{
  "encoder_arch": "crnn",
  "model": "encoder-decoder audio transcriber",
  "dataset": "short made-up English sentences, spoken by a formant synthesiser in many voices",
  "train_examples": 26041,
  "gain_aug_db": 10,
  "noise_aug": 0.01,
  "time_shift_ms": 50,
  "n_mels": 80,
  "hop_length": 160,
  "input": "log_mel",
  "spec_augment": false,
  "win_length": 400,
  "tokenizer": "char",
  "vocab_size": 30,
  "encoder_norm": "batchnorm",
  "encoder_activation": "relu",
  "encoder_depths": [1, 1, 1, 1],
  "encoder_kernel_size": 5,
  "encoder_stem": "single",
  "encoder_widths": [96, 96, 96, 96],
  "encoder_rnn_width": 96,
  "encoder_rnn": "lstm",
  "encoder_bidirectional": true,
  "encoder_rnn_residual": true,
  "encoder_rnn_layers": 6,
  "fusion": "cross_attention",
  "decoder_width": 128,
  "decoder_layers": 10,
  "decoder_norm": "rmsnorm",
  "decoder_norm_position": "pre",
  "decoder_activation": "relu",
  "decoder_mlp_ratio": 4,
  "decoder_head_dim": 16,
  "decoder_fused_qkv": true,
  "decoder_bias": "all",
  "decoder_qk_norm": false,
  "decoder_layer_scale_init": 1.0,
  "decoder_parallel_block": false,
  "decoder_inner_norm": false,
  "decoder_positions": "rope",
  "decoder_cross_attention_every": 1,
  "decoder_tie_embeddings": false,
  "residual_init": "scaled_by_depth",
  "optimizer": "soap",
  "beta2": 0.99,
  "learning_rate": 0.0039,
  "beta1": 0.9,
  "shampoo_beta": 0.99,
  "eps": 1e-08,
  "precondition_frequency": 32,
  "max_precond_dim": 1536,
  "one_sided": false,
  "adamw_lr_other_params": 0.002,
  "max_grad_norm": 1.0,
  "gradient_noise": 0.1,
  "cautious_weight_decay": true,
  "ema_decay": 0.99,
  "max_steps": 1000,
  "batch_size": 64,
  "epochs": 2.5,
  "lr_schedule": "cosine",
  "final_lr_fraction": 0,
  "warmup_steps": 30,
  "weight_decay": 0.2,
  "adamw_weight_decay_other_params": 0.01
}
Rows from block 2 of the text decoder, named by matrix and row number. Rows with one number belong to one neuron. Each number is 128 + 24 x the weight over the matrix's rms, rounded and kept within 0 to 255. All counts start at 0. Numbers have three digits each.
# fc1: MLP up (decoder.blocks.2.mlp.fc1.weight, 512x128), inputs 0-127
# fc2: MLP down (decoder.blocks.2.mlp.fc2.weight, 128x512, transposed), outputs 0-127
fc1.349:154151162163105131112179139099139191097143105153096110148101169158135146139127129095166167105151152181125134134144136138115157107121102106107094136096066117143119088099131119132126133109138155150152082101147121132149077159072162162111108135095137123118141115118138118095117153133147125141157101130161119110093104133169126158168134124125159139142127054109097112130089133124117148098138
fc1.350:168127117132178125170142157142115115124136111106102128126086114114128116115131115147109146115167130115128122125111096132065137165108152159132114130153139136102108109146149165118102135092115162076154074139121086120129115117128113105118143134157140086149138144101139132150128080140139142136164146130157130089134137141144098132103131105106100135153132123130107084124124176118081149082101
fc1.351:158153096093155146149171164126145148137163159120162097132102119114128120142142112143170146138083153098115129160158135131098151131120156153154147095154126098094135105168163103131127104097133136132115155157122128161101158108115113170146160131160200086104120146120113155138084134099163114138120145164095176082103146118104143165158160112185143118161138088130093135117155076147123129156127
fc1.352:099116104132135114163127145146113062121153134146161121081124123099168078119129127182138108126121125118143133113140158135121102160145151109103110144100168094084144110121154140135137118105121128073124168120098139144158132139099146130096141149115128106117118091071123097190163117146104094105161128116086138139115134114106110155155105156109126129092118088134129128110123158095116154089127
fc1.353:125101114083154154134145130096137150135135146129131101112132140137151088086105154161111179159108128173166126138139132156161111114140141068101169114125121167102157194127073144101097133123156183143165114096142137158144103192124178125130128117133163124142123144113133107135130174081153131202114105145129098115082118092119120149178138164082140134132127116091097082120131160112089126063125
fc1.354:120135143165149158106170096129080158098101138131116133103169158117096132132131128103146155118152175152129089145091130136163120142120142146119106144107113096152138117112092124135126128149119111122117112134097110127111157126131136137177088135163080127145119116147152071131126147130111161139117105134135104084099141097155152112124125149126125098123187121132143143110143176131093184150128
fc1.355:134101094106148101133135141132122100146116125140146145158161133124130088168152186188153086121140124132170115111109115132147111131167119162123134160107156135125106130141112069100143130134134124125136092139132102157083163133135152140133094102135165157123167153099117129103156130117163118161150100094097117099127136119122136088142127160116176122113123123107121151164132119172103132110138
fc1.356:152145119168149107172139144139148140141183138088138158131099134132108111144118129126139157152127137183126171126095099146111084143148165205077139135154104149103187150118127123097123104121114116146084118108092173077153116157116114130134184097081115144111137128111138162157139133110143162145171103156125156108115175165148160091119153119167090097141109131125097127138128085191119114161143
fc1.357:171132133136102117110113141154152147168121124101114078134115088117150107171135154094145114131115130137170076108142146171105131135104124149176133091138089119158091129094124166132137117116136180127104134158123145148122165109136153167155156128128158137106127144152123137113139135095165146098202120161133141132113157097125123098132113155086125101155132119132116145113146179118137131130138
fc1.358:099139136146093175112117095123123058108093110125120165127120120133132105100113114143149110121120112117122091115124173139164160113131158139167135126105137125120115142118086122130134107109126080089096122109148111146128115099125165187148127121154114167109122099135125093121132133158139103138108150122117080138151132134138132175131123130114119162126159137131151135139114106121089133094104
fc1.359:128102105088074121111149135152088126132139105161141156142113162141135124147110090137150144147126170161140099136111123133075146130142173119124166081135131086075134137137105113142090125157150141134120143113110091102118108134136150161122129084117141152170144136126142118124086149122117149132173133127119117111117112173116141141114120148136146144129134137116122125137136143102142124123132
fc1.360:165112152118101096111109112108112092127120149166159139134133112129144136090111128128121097121145140144148132113150118124155090108103153087082142110095142112109141103135089150117132093118148155156148161100104120089109131146131147142121135153137158125137136135150126126138147129127083096149121143121105146140100113104140141119127161146139170168128092164141148099126134104145114111137151
fc1.361:062066156125131119117167120125136140120132143124107123129099145123143144106144114107133110140118138163098109139139108122180118109113113106138113095084141120143164100153104112141174105152141157144123124116125112104136125164148177152080151103139117133165105097137142096107124129149135118101120100079129143105155112101147127125150132098105153123121125096148142171126162152140131151177101
fc1.362:104137143157143147074121098096150091168126141096121125105142139146089122161166089100138108109128120129119131092116129144087117147132135143133145155136136087100137112121101168142150167160136158144149102133136091111134137145125132123097071123117122104162152134101137125136170130123127119171119156115144087152138144111141126132168130125118151159103077165146087088122115158121142104170137
fc1.363:087113107147150097128179144104090149130074082150114121162119120141125110123162105139142150132124103165119139101160106123107104108159147153116142139136126070116142118125129107105091120138129148134138092089137099136158127131109150093120080102139138094109141169131125098129136137107139151135133134148113103110129130154118147143132176090133110125109138103120164136125128150171145161138100
fc1.364:149137136135111106166136124149118109127143142095150106095083172153138150130143144133185151128154124158135116066130130128120106117084125105117120131105117146123142140100127095084142126135137131112146175083152168123107156097156100138105154151141089131142129110172184153132095106158140071143098154116124130140153161114160147093156151102135111129125108145088116125119121125112161091140162
fc1.365:134130137162140115157132097112055112095156135170133148164173086120105143171112178128084127114124083134168158123185128112123138132191133143165176118147128117115124170126134110109142156140118123154094088114140155153120097154094157154142174161107125125108132157138116140112143169134110119119139154077102145087160116173117151135160155181106128174129175111165102178173105119154097086149095
fc1.366:106159162124141111137115114155109106149165152155126132087105142129124137158087146146149143177161137089132116115121086086165134134137089132134139125104111131148163144155088163125148106092136123096128157135115136114132118160068146108147150225124114154137124143122131057114076112083118095107159086160152127165130124128136094129130107093110137084173107100111086102139130155112131159132143
fc1.367:087098124144133169111126128156144082150139117121163114127148138128135073148157130126113204142128152123156114147152112123115135171144114134137112184110123114121093125100150109101116103102141120134134108145111149116122133144156114128175103140161103134143144160128153147123105117136130117104145137153133154131154129102101084119145147128090095105138121151129146106067095166139141090139094
fc1.368:135097103129123140132110124164119112124137151171144095155107127138144175096153126108113109144125108138132119092091118094151158151115087095132130082090079086140181140143128156155103124125149104177130094111088120162091129131150156161163153124145089102137094132134149117142102124109148110148169123154100121132140111106158114128168139115125140128136147101119144132120113130111128160123168
fc1.369:169126137169162123149138107196117108154162168123182165100105112182093070118121125111139128057145103081181101119103120109154157144125100123099129135116129108137139143162141134117115104114119105139181117115162141111140131136118165090149145115138142141122136147128145086128113132169102096108102099104086095073110159139155129119138142120175182162131107101154121098137116154143145160124137
fc1.370:123122164145143128177141128116134113108144183151129207123147145162125120116172143136124167105109111169095100136142179136114111116137152130120128080166095100120118164143173140165113178117090114106138159123123154106150128096122151135157163127099140113098135150154128126112154139100168096148072108153147140145139103098136132180192174153126139128149156131109109143115122131094143115130131
fc1.371:088098130102109126136166149092141110120156137154094116133163115116132152127150104126105087135114133102138144122117111131124103114153160148120088139159145090143131133142134156148099167115117182115147143129092075099124179114113116144115193121109133112107115125092134140094092111149099130131142150081133134098118141073103103156100093109120121147127089101103101101156098150171125140151091
fc1.372:124101084114118137165155125129120141110152141168159146133154117152175076068128077106130124112141145190127157150161113154132101145158109081098139100149106147149153118140122143119116141091125078124107063092196146100106132137109129142102163152125122106096118135105127156123115164141123105120166117160161089134157153132126101113129159132167097140123112107132142109095094144131111144153144
fc1.373:146147135124090105141122087111162112128114125148105109134093122168124119112146154160158111079111117120160116102107127123169125133097168118127103214123127125090143125099120172144139135118144136103140158117157136166133136094107132100168136139165155097097121133165136098107152118132115139125147114083105121121154115128113156136159128130121141116122124065089136111137118132142137167117132
fc1.374:084154113143114145137146192132087130136137138109071099090122120125195133093129128122134103100151136156104167114103128127158114130117136118144145126170132134104153127102127150138152145094125131127097093107089178103152128131151158153177161101161127164180118136177161169137132097135150100099119156112096138123174119179135120105157123117129110153120165140124108142120130124109146101131139
fc1.375:112122139136132125144144116154112173112117155093124165095150149135128116118134118150172123091130141159145114112128151093129118145138140108163155145120128087125142095145109108112143174120102095129157107119105099096133163158119139088080104116139161109134092127165158153073145146137102092133110102130146134163127116138147139130075178163117144139087099114153136112092131148089117122115083
fc1.376:113098123106155158135152149121122151122121146131116155154139128116108100139131134166127115157135087105145182144108101095107132120130107143195165145143119160118113153127102118116164129131140112152140092137117150103165091092158119108078128133114137116128147166114140107112146072142112105150159104185145116099083133136139138123089142115137127076110102110165179143138076118139121128128122
fc1.377:161118170128133135134144107150095121148139173152137171144126158098140109124135112119103156111158121108153146143124119155112149083120146124120107152112100102115141108096115119131138087150107088091182103155113124138148127143090152154124135131156150140154146158126124152120136113111120160148094113159095125122122157132136124110105153121111126169134151123146126150138134087126130107146101
fc1.378:170143075122174156129142146121132137144106113113147082185139143177147117138104131155151152121070153102130125156128152155125135149130154139105122123145140160128157135099125103131146102136083138134135110117135119104128117098151124150152120116151105135089116091147103138120103131158172158150132074137106109112144158106155114158087118141121152141120112141146139116094119132121097110117149
fc1.379:149142091126102154131151135062123113131147103108121132142160097122173122151135113113157161175095081140124110125120116151160124144156154125126112143127122124126139170189086105136084184111137192112089069094154108095151125163152116153109122117117132131094110119096146148135140142139148063144147117161130148158101128112135130132101139150110114131161121124087152152114120108088144139121092
fc1.380:164116129153150120139130155094151153155119118118130126138136138131124127126157171136124132117137155106126133094103142177099125169118102197147052112125114106130146131128102126140096151113162103104089161111091114132152170128128110128119107158121094133099129118137121073126157103161162139128071155112175115101140116170134159116113184152119108115134135098142133148180136140186148137149130
fc1.381:148135104134071098130137109116136170106118093143111124121185125090151154129149133139180142121104147124118136097088073157125128142140140105121105149110096156133125105129113145107168139149146088130128147099104144091113137095153179128148131099138130122123154141153130113127144128132163142087109099142129107125121153088123112104139151137095139135112145114128151139124106126104087150122089
fc1.382:114113126108139181104108116092117137111154116154094153122146126117123101087141113156108207127087160109131112125139137106133099141103157150145160117167093137171117114133132136109097124122147122114125157099154168170146142116115116134143110106156083105128140139129136107148158127101120110119142146140139132114142131088138129111141148049095082138143156114132168105088155124086104139120112
fc1.384:083115145133155176101115155110125084149122169113147153126118160154123169173073135153140158165111131104131141097105174085139137126136095110089156141125124097106122134105148135124075129117161101146111128127152141158083109146109099152166124157140165135142086123141148144122107134094144153105107122100156162117076149128131141136149154116122141141171129120115142121128132157139118123131124
fc1.385:100099104171109106129152154115104127115173102108148113150150126121138105103131105133117116136143166110130142100136133125135124142093114158140179099098111098147129152072136148142161131148137099047166146143107149135116153109137126124109124112116128164129143146108118139118072106145105094136115142119110140125146137118142121132127124114171142103112100157161113153128107134125081092162144
fc1.386:115125117124190125195135133087124125134087123123115107089092132101119141164124132111102094131063125117125140133165126150093161113117156128152124087132138148147104125137072108182168115144092118111156146136129123091133132107120115151103104122153106117115131112140150104152138155156162148122131158107096158089149125120122143121100134129135167189135156105141144133146066130123144125095101
fc1.387:139128124142159136158183091134164117131116102125179095150137155109122156133132111149128173131151119079124088154092136139083091121105144113145118141099130115097145174141169154128186149093124111135132169128137129105137166168123143164167136191139166130143132152138136108176114093107117118110143131124134098118161156111154116171122084111138102124114144136138149079127101098103145170102112
fc1.388:092119174173138106116145133107104159158139113112100129109139113122152145158130090094151166161121141120131115174125108138118171173142115157113123089131107132166116116105113116161173167130172099119129164173116117167145138166149154166124145160132135097121130122070134082114140189129076134148111137176116167116117153121089140116126122142154121098109156125128157108148100077141148142170109
fc1.389:111146116130150155102155097165174146132155126130145180164106137135076146134081142136116111134142153127155154095080137096131164203123176103137176114153105120073164122145126111124121136169126109124115147139110133133125139159159123148137127101090129146171141168168154164125160159116112121207105108135080141152115121113155110109130153166137120151123094117122108125145111148079159133125103
fc1.390:094151082126115122161099128084159103126135105140128123155115129168098122136157179124160085137116098140120155142161149099170130152113157132105140127125132119062151156135144120155117153126149097117138138178081122079179113128134137142156106147100115136121095136141137120161126111143110129116142160103119157102147117155093169122175144162118138144133101150129106155115108123142159153134127
fc1.391:125138098148123140119139171130133101126107128120149115146173137133130090140131156136165090154114127102131141106117115132138146062098152104111160132213119115097126153124165098101163116145130123116170097135133095066099143137163092129125100173148073140136137114204157149149146119156092121129104136158152149168117119103116167087085102110088109128120150133112157136094137091121134124120105
fc1.392:134150120118114115108164089125149174132138128130109149143105119113097139121146161095140133141163069158100151121131103138159127106176137109125121157145076152140136139138130177182112142140131147166149137071157122135167132117131102120131117166173147128153164140135136158112117127151109144094105089105120138162172075115131117137086161162096112142143142148122147094131137177090118119164106
fc1.393:126131147101145109138101141162169166118150084133116140102121077104107119130098125129118118112151107138131113114154114168102135157109099135119068125079087108130139126166155141102141120094126139144127136125117122119121138113167158147173135160154121131125096126124173053116117136075150112120130141125129114097161112129102140098154158082137083104124129128137146109121116118119143163108114
fc1.394:146120153097127128105093148103122116094128122154089139109112155144133141089124142151100179133116142094126099129145129178118154182125119166139138114112124111122132131100120132107134136122113133102134153140123142117126147161154125122106155179115121114104139098134088116126174143109121112141117104105134150162131086100147131176169162133104076097154117173128136082128129142160123132113117
fc1.395:123142115157155121145145147096138120117113175132175105092128142092106164104096148089133139117137177111165156116173167098136132121126077134156147148125125113086128147148187142131131141128120120154143116113117142142121136081125097135113090121098152163128113153162144170160153109132120125068103124181136133135108153119098109152154123133162098136143155155135120168108065154134132133111125
fc1.396:145121095111135163132121155079101110126118134127120156144148162143171128125134130135157164157140139116141142122107119115130126136169142132115129108161176109123131125112175162142131120142093135150154131176109131141147193132120171127127162135157114159129163133155110132142131104146099162112130130102107167172125087111148144103132124157116098061141170127105117104110122150079107107142096
fc1.398:119129127106091097118143135138140133124132109176156146119171117123106135145122083161153108162077086124167138128171092124149108115158150120097134134155089121149150096105098137140150157107149105121129104133087112122150143087133135125134162116167097153124119131126183151140125132141140136129096108109113166140060123115111130150170119117139153144104171173103138143142150114101155107086173
fc1.399:100135122153127130082127122142128188118162175122133169109141096118153128135069147117169140152108085133106119170121137124132146156145136147142148139167109137147135139095187138171148152139131175171093166126163125136095129136131098118139138106154098088134123093136132130120135167140139154097127176157111161160156118110122103120108148123132137142159121086122122084128089155114138133096166
fc2.349:097137128108123125129092123172198112154155154177140156111152127144128158119124160075146120122109146140181143090148143141108111154158120143124115134156136120173132118089092112154131123140114134119145116119121140161108086142106114099172116151130104114132139089134151115157165142172188136138159149104140160150135115127140094109174122117103155133122130165048152078148130173119116181061108
fc2.350:116124140156119126119170164125151097145132157138131139120139140109169148126146135152121102144147163103100146096131134132094120119117098132115124130138103113147143153136152164113122117173088132125066087114064130133148122113167136154102139184139136156134115152161146129114145137110110110062097155117089088102163116127103118139130104112133143125168114154153118090078142108094150121147136
fc2.351:125150132168124127104121111105069148140105147126159132134152148123140194173101140159162134086141150156154101128096161140142057105124118125160111149123159159148105196077133151155104161100186162175154141116127141175119156132082131161133135169145076160141128130101139100155134144117122138140113132113142112124100143139108142163143113103108210151086145113150127145130094196153169079075119
fc2.352:141163178144130143156127169132145115138121153091123115122110133162106137147109157136127150130152070105085120113119164105101133130081115155086163132128094160158159052140102148117177132143146189120128133142139115129158129098180106106130091124089124120151120135147145081140150158109164101101155135087106129150075183160120145122122128105072165139108154085096154129136144131087108147126195
fc2.353:103136129132166092137116131109210160152088066135102139097116099095089100165110115085096140140101112061104118128061137118094183158144178136123168134107126128098096113122106095081179147122152117143155135097175111158125145171160149125119142135082121076133110113122116108102145128083106102172155146132160149067081116164106088114107141122132115105137154104142134163187173119093117133136132
fc2.354:155138153100122107159113107129164125146106114135127140118135150113122199159182124138067127165116115092114169128183131113165156130124111138105132127079140095117104156135151084145132119112117103176104157121181127121111108110091127096133169093113123128154113132127118160136117103145137162160161125125172152165133112145159125102141088104149120125120118114158120142160150152145154146118118
fc2.355:159144166093123129114126153118102145143168076111141122090139109105093154099126107121131119117099091107132117183120142091126143090101100127103108101143134109080116108153160127140098171109149122139141179150128096085144146140137132088130155142167119169129110125145159134104095149142080088139149149116121132144139131136114137149077131112140087132154118133138105114099158148137148124129130
fc2.356:082127139136084111133103126093111138146095080098093143131124132155145145155159110168103146136118111124109195154134110144103136148106136133123166120116113115200149126138127110091144139153142162166136101185104150139145114125142143123119120154136134157157132094144140152119113082163118120126127128147139131140132140100130103111114101100145130163120095097110121146107119156123162147169108
fc2.357:143139178155090067094191163108112108116100170150158106106157161123105105162082139121122112152128155156147122120129114135129122139124152138137118144132146147122150156139154118172128116076112113167136120183122152112102099115144127117141122149148155103130130128145127109135128116141124118097080104112120121146144124148106113110114114136153160135126127151141135132143122113175171106134148
fc2.358:105129159131126147109151159115085143087159149127085163122102140115114133170151140133122128155121149117153108108129154156106128116106142101138099165098162125104094129157102136148124156127160165163133138128137106131135153147122136092148085149115133098126099134121107141104101124130162137121175130117092171099116127168129131134116158103099102134137138090088113155137123122117106129133134
fc2.359:147142134138130127114116123151138128164133162122126123122149151128119139161113116095128134138111117129128135126108135136135153168100141171126102103133170122131139112112154107128115094151096121117108108134125129138153113114101139115141095126167150149154151126127093151132149149117136140124104094132153099130146161133133092100144113128128090131122099106135177109145133095137125124109092
fc2.360:121120122156146158142127180150128146113152105095144118148115151129115137135130119169134131092143116100130142172146133121079155131143138134127168152095102127132168131129136140119143160139111136126093112112117116158113128152132139157133108155109097140146100133108135100124124148117122114081109111120115072145122117154112136127139131095140106132164132102112117154149153127135119166178129
fc2.361:161142134088129124139099114132111090117183147121103129134175119091185126117149114132116128181202103131120133132148137136117142143110160119097093094129119132113087188104135140127100116118124121096071133130094116152134111137117103138131163103120073142126106120116151067137126139122127122163102140167108155124114159074111085134132107121147102121126091146111104125156110129140176178131150
fc2.362:133086093072123082146163130160129150118125139150113130133124154166169133129141166165149161139105136144120145125128130148145105125100141095130108136176081116136128137123108098153102170119140100136122139152143112141095119111140106102161140091135115092150125108105119160123105139126117138121163104123112161125123129132114167160113151087159106106156153119115124172119099130108117108113151
fc2.363:127123098139122172133136152114151154151102175145143143149139149132123097097139127107069134114098071084138131154105121149125125144135143120128176120137142121131137109107107113100110146120169121120144113092129165127105111098114106124111141096143140133143119113109122153123117117132138138114145151153141131134107097080117193122131123125167171102129144184119134087115077134156114123140105
fc2.364:128148122100115102135109114147164165132118127093087137162159097106117105085080079142127122082120125126136146124091103162173136115186125080119099111133115131113101078067174090166134139161106177122093128069140114143089095142081103115196118163123104132155150068142122106153091072127166146157140127133116103142145119092150112189108124124141127092132140139141115098131119161125150120180101
fc2.365:173103137128122163129150164130106124122143121148149098135106134114099119115164098139137193135093131130095157107071145158122110147118141148147192180076101112161103110137128115114103170122119113117118130106099147143143139101116157106092138042104149124116113067095131095101100109129133102201100145076132183121121142103133145125178151186061178093156061146120166085152174189175164106167146
fc2.366:142179141130158119120186119146136142129150108140147110090083111179110130115165147153075130143108205152138134092129102143090132161135106176163136099096122164152113177134089129088162135130134113149145152164151129201115141144100125157090162155062114146104144139093167150147095155112110123086132106144102136153128086134173108160127096110127137094149154141116111152103150149128128166135143
fc2.367:134101162148068129122148112146112141090138091097163102142091145101137146143142148103146140128145151113151125153147132132121130152122124126165146137129132139160137149172115151130131109117140152110130133131110154159165122168140134150119139162163126111144119133122164103172144172110123155105108127145132147118128116118111127145108130159145170128146143148138141127154136139122085097079165
fc2.368:141132146114145118167081135137123096144163140063145149086162131131138108155145086135103150129092170078141117117122154128139062108108131139129127139151146160163109098172120111168079121143116127134151111138150120146148148092124139121108139119118136123127111173154106097140134143146132150121121120161119139111122124152146164088099074131136115144147103081106122130133143125119110140101112
fc2.369:119165112138103122139162118101173127133143155145132160148112118130123144098132146126144127084116107113126181131110153127162144124149139105161130148139104086140139068110119173124124122105096161099106114130108154145135135080105116138114140100119142152167175125114169109057089147144125107133116132132141170144144098106165138147106152129103148129116093140172116131109112152104153141137136
fc2.370:088132148122173108223102164112104107115102143086102139101110077126166157082130090140106172148094134097106151173152124168085149108120083122116118106073124088135131182091150128113093190105148160165074105147124152112181089131090158169151136134109102156150145114140144166136097150103183119147144121102121157167146116124139121133141130093135117088110124128213150066105099132121133107149140
fc2.371:147133116132105117119106100112082150104131119154122158126109112136136131144124134127141121155136111114152139131131104116126164126138111135127132109094091088177140165121118102170152153140155136156158133157153105152120135108158140130118155147133096120122156113129144150130110124121135097119064133139150149097127079116116123130141081115090168127117137133109103142113136109147131106155147
fc2.372:123117141133166118149098145151108104123151122079122094180183170134139109143135151105145142091076127099169148168136117141156088098114095143079076101068124113092159121138145057128125146131118147148126157219134137136146096098139152111147128104113137086102178112194169153134167136152127094160131091131103084156122138132148141178119149127139132159160083163109140088152168119148095124139091
fc2.373:137122123138180144130167142141143184146131130147166156148117098103197136086122099118096135177098135132134133117140098110113138143133136071142127111171148106141135120119121121113103083132133139153123118133155138123151104136123139123128125108124115161164144157147085119134115099139149081129154111143147118134175136138094108178102112118130095111131141126107116156099089173119082129113129
fc2.374:130121155120138144148127081116122169104121146173093148104142138148148137124099133146078118122108138135144122140120123166162145092121114139112158096122161145130156107142108107177161149123193117116153117113169118099135112151148121119109129092100135176116089135163118133085135120168123130113138122117157110113155131121129088098103133137124091099080160161116080181131117102109123143086105
fc2.375:145133152102118170165148120115123133163150083087129092070102122092121143144133125068120067114122149130111140113099135144118105119117131149137128104105116151118121107081089136098097138107087134081111123132142146098104137160119144184116154114145158126142140123140123146127165112136103159140114086128159082128117127176086109120102102120151076121122107120121136122162150089081152169146115
fc2.376:153124099137107132136182138156072178094113146131127090161145130079089120085120158148103183102131146132115166108110135137136117138143147129127157135132115120159118066146124114114146125169142103143100182135152154115127103146128174135132109081143167091108109119115129130164146118167153123096166161132147137138160110130096143162146140168128149089128146159098100146168081140143148112151106
fc2.377:125126105145100121157154134103118125077120098125118119137120109079087121126108156120138105139117129132116158125099154126108152101171102112123131120127138166119122141134106086148136079144140134155111116115137093146081159154122161125149141123114139139137150131145124124112112131131081121158146114127123111117136169124101134136142119146138125123133126082124149134119176128095110129112118
fc2.378:076148100184120085115157129094120107111122158113164137101092114114109123112122100123104123126146140137100111136104105093120118148134163121110161126093105130151116118153096151119098118110110090126108131161120120111171135166155120151131155142133098160105115107132127168125128174110166187114074133127112105117126118164102098140085103120167122136144135113122084116132143130129125142109120
fc2.379:123116143156138102115141104151125126130129160107103103136129083116116172138116124130144098097107050157105165093150082174126114100129131051159130155118127139101183128095121126094126119158149137127135133130124146184163120110109140146137139099140071142181138106121134119162137081127182094128154151096140129030165121138155116120125123125162098089129164181161133131137130164132120113200145
fc2.380:146144104115126126123107099174144154100123119090123139153159143130126131082120084135123099140128114125126159131106127118118118104105151125111085104143086131118080134124146151118114118130083101079120080137149080142117148113125118132123121126106123128127102124119111123164092127132126127094096132136139168143135140144150182106137089129130130149126129092140139152080101122099122167124090
fc2.381:168108153152109156129118103140119132101142104116137104131138131111097148096111154132109130134132120160081157148131119143112103120168116092150074134130107127099110138103163113114161139137108071104079120108086091148135142117101107146112161127132164110143158099146134112159140103087097161181110123143120149089163122162139105134147095118137168141119152094098136121132121147156142152145142
fc2.382:121142095150138120140140121166114124102125116128117123129103121102110150117146112118114134115116107142132139116124140140130172138126119124124121133117130113108151130111125090146139151095147146107132095126161112125125133170102143148107166142124124133123140140136168143160108158124129152169074130144132102164107146113121119116144125137130111140109115100107149152141148157110110143124099
fc2.384:165111143098124133113124151139114131126114146130122108101108093118126150083152135148106116117144132141136134167101121089118138139093134143170106103134107117111154107144096142126146122114122117136115133120103084133135138128141125122096126114123138161121145132106087104105117124127092114140140124153167101129097130123125122090121131149140136125112139115129120124116113117145152144131158
fc2.385:143127106096120132101141117131129123132110087110135118101163142114132129139106103138075137167098206117149139116156082153134088117140107167143124153126122104138097116127156145126170097132148105164111088139170167140117157136120129135138152102137152160133133113160157093100123130167137112132098131125109136149120116100136125129106071122106159111103095138097134133148148168130075136110103
fc2.386:102126083126106105116111109127105102080133109115128116134082149119119167100140160157135149118159134146114133148144154118184136157130171089155143144124098145111126122151151104109133125056164138123101100106109118129137151089135149107128138127097106146132127106115139134139117087092151156112128119110090139151132083156099138137122158124129123111074096092082124117103093160112107147143157
fc2.387:106070166122138162144115101170135144120140144102090102132105138186139151095145152131102117131160136094127126157136146124122165147153105150123130148142122103097126105122148142076146076151150153115153109105132151124122125119152102169102135149184147106114122122104094131122129102151092169122124112129131097161107122136170112077114125150158151123169141134135113091132165139091181146149100
fc2.388:114087137117095128118128093119128215122128090123129105146127151139144166102090105116104116122180079112115112156171077124131142121130107116163108142109104114163132118101136141166151074121141113140111136131172127135134100181099113129106141118107087166112194131117131160116089136161114137108107131174108120126179130112168131150166143155150096073102117102139157099102125167116137120075130
fc2.389:142166158117103155171156121108106123153152164144118119103099189109138138104152157130128086140153142131123120178125135116131137076138142161148119144138133138130138109122120136115115102128088098101152112127122153096109134185123115124110121130218096133087145136110087140139144119124074137167073101126171094128144168147113137071101165126161140131143141145119160141116144115186142150161071
fc2.390:102116148098095122129152116091103133123150135127108158110128144149123124144122120138122152160135147139117090147099126156125126148142093116132136135139095124165155128147104193087113136117115127093109121142156117201106100129162126111125124133146134163145125112148130140080100131166144148140120091133108096148108160119147070126085112111165117153128097117165166071146132136131139111113150
fc2.391:144177124108094116106130143132132055130182126103110187162154156152124144092169142153135133134141134148152118111103146151158054138128139158133119150134146135173144117116171134120135106131078091134136151113086157142103116148116113156142093096172092106108135145125169095162185123146140159111059115146134158116115113137110168126139133146127174161130143124161154127162118094146144154108104
fc2.392:090124144074119107134152107128073139154154177142176146113108128158128134094110156123143117144086124137152064123121117074142069127147139111129095125110172159079111142088137107126096173062176144133136109112060076093113099152149080137094150103138126134096106113132127142142128166110121139159139120125115117154147111152119107131104159114078158138125115124162112079103083107167142109094145
fc2.393:117126121144065121129097145106153107122111135066157103151099095124158122094177114110144156108143139111087138183120080125138122122124161174121105116139067167127092119115126162162134125120137124108119152151148108117132106126148107163086145149074114087088099151097134179150104126162098150100122072159150139106146128120134131133109145175101083148136143126124072136146123140166119121138164
fc2.394:175150114100162150148148134150139160128137095135133122151140140126111114146144091101135123130129148091119106128125144163112123124155078132149130102129103121115143113160149121114148114144146156156123117164110140131121156167119172145106146168113090114128158121126154121171145165078104130164111152147090132118137150135140093154145124123136118093163110124129113124109174140107153143077085
fc2.395:129108144123138125079127135160152139131120164114152101159099159169080138141153103158122134149117126109118136119114112169113120127111161181162130139172155109144088099102087153089131117107115121064118162148139098135140114137122128093119094134135134128115099157135092124120104165128156154127115101155126115116096116155122165121086126140118120165138132150104155158171120115133113139097133
fc2.396:094124115110096063120082134147122080132135114109155117081139118137102145115093117091129085096130149135149083135128108151121070116119117164108142119112078108112154128106136111146064148113159123107114190113159169118084122114124103149113118125078113100122142155128165122131115096134203119155107151130117095126116118111154115157107124133125168157108105126143175169114095144208101095124129
fc2.398:140137128101123137152104132149106113131148135120163100147120160156162088157162162086139116103148113157101089108068155127160134138124124123162125181131123090164115104076178104100096083134138145148115170139115110101122115132143131134155118130132137123143121145103138163148145162096112121124166136158123098128133124157086121117111150149128132176100086134119167110120093127113106116147148
fc2.399:127115118127122100094088112119112156151110084163155150140164126159084143143143141140109119135145153150122108061120126111106125131128170102148101128169165158168149111118134090152116142110145131079132103130147140134067137148154131097156145109129085131157138131168120111156158137131101139125145119107086152095121136116141120155116145124112124136114100142135120150129133140176141087116118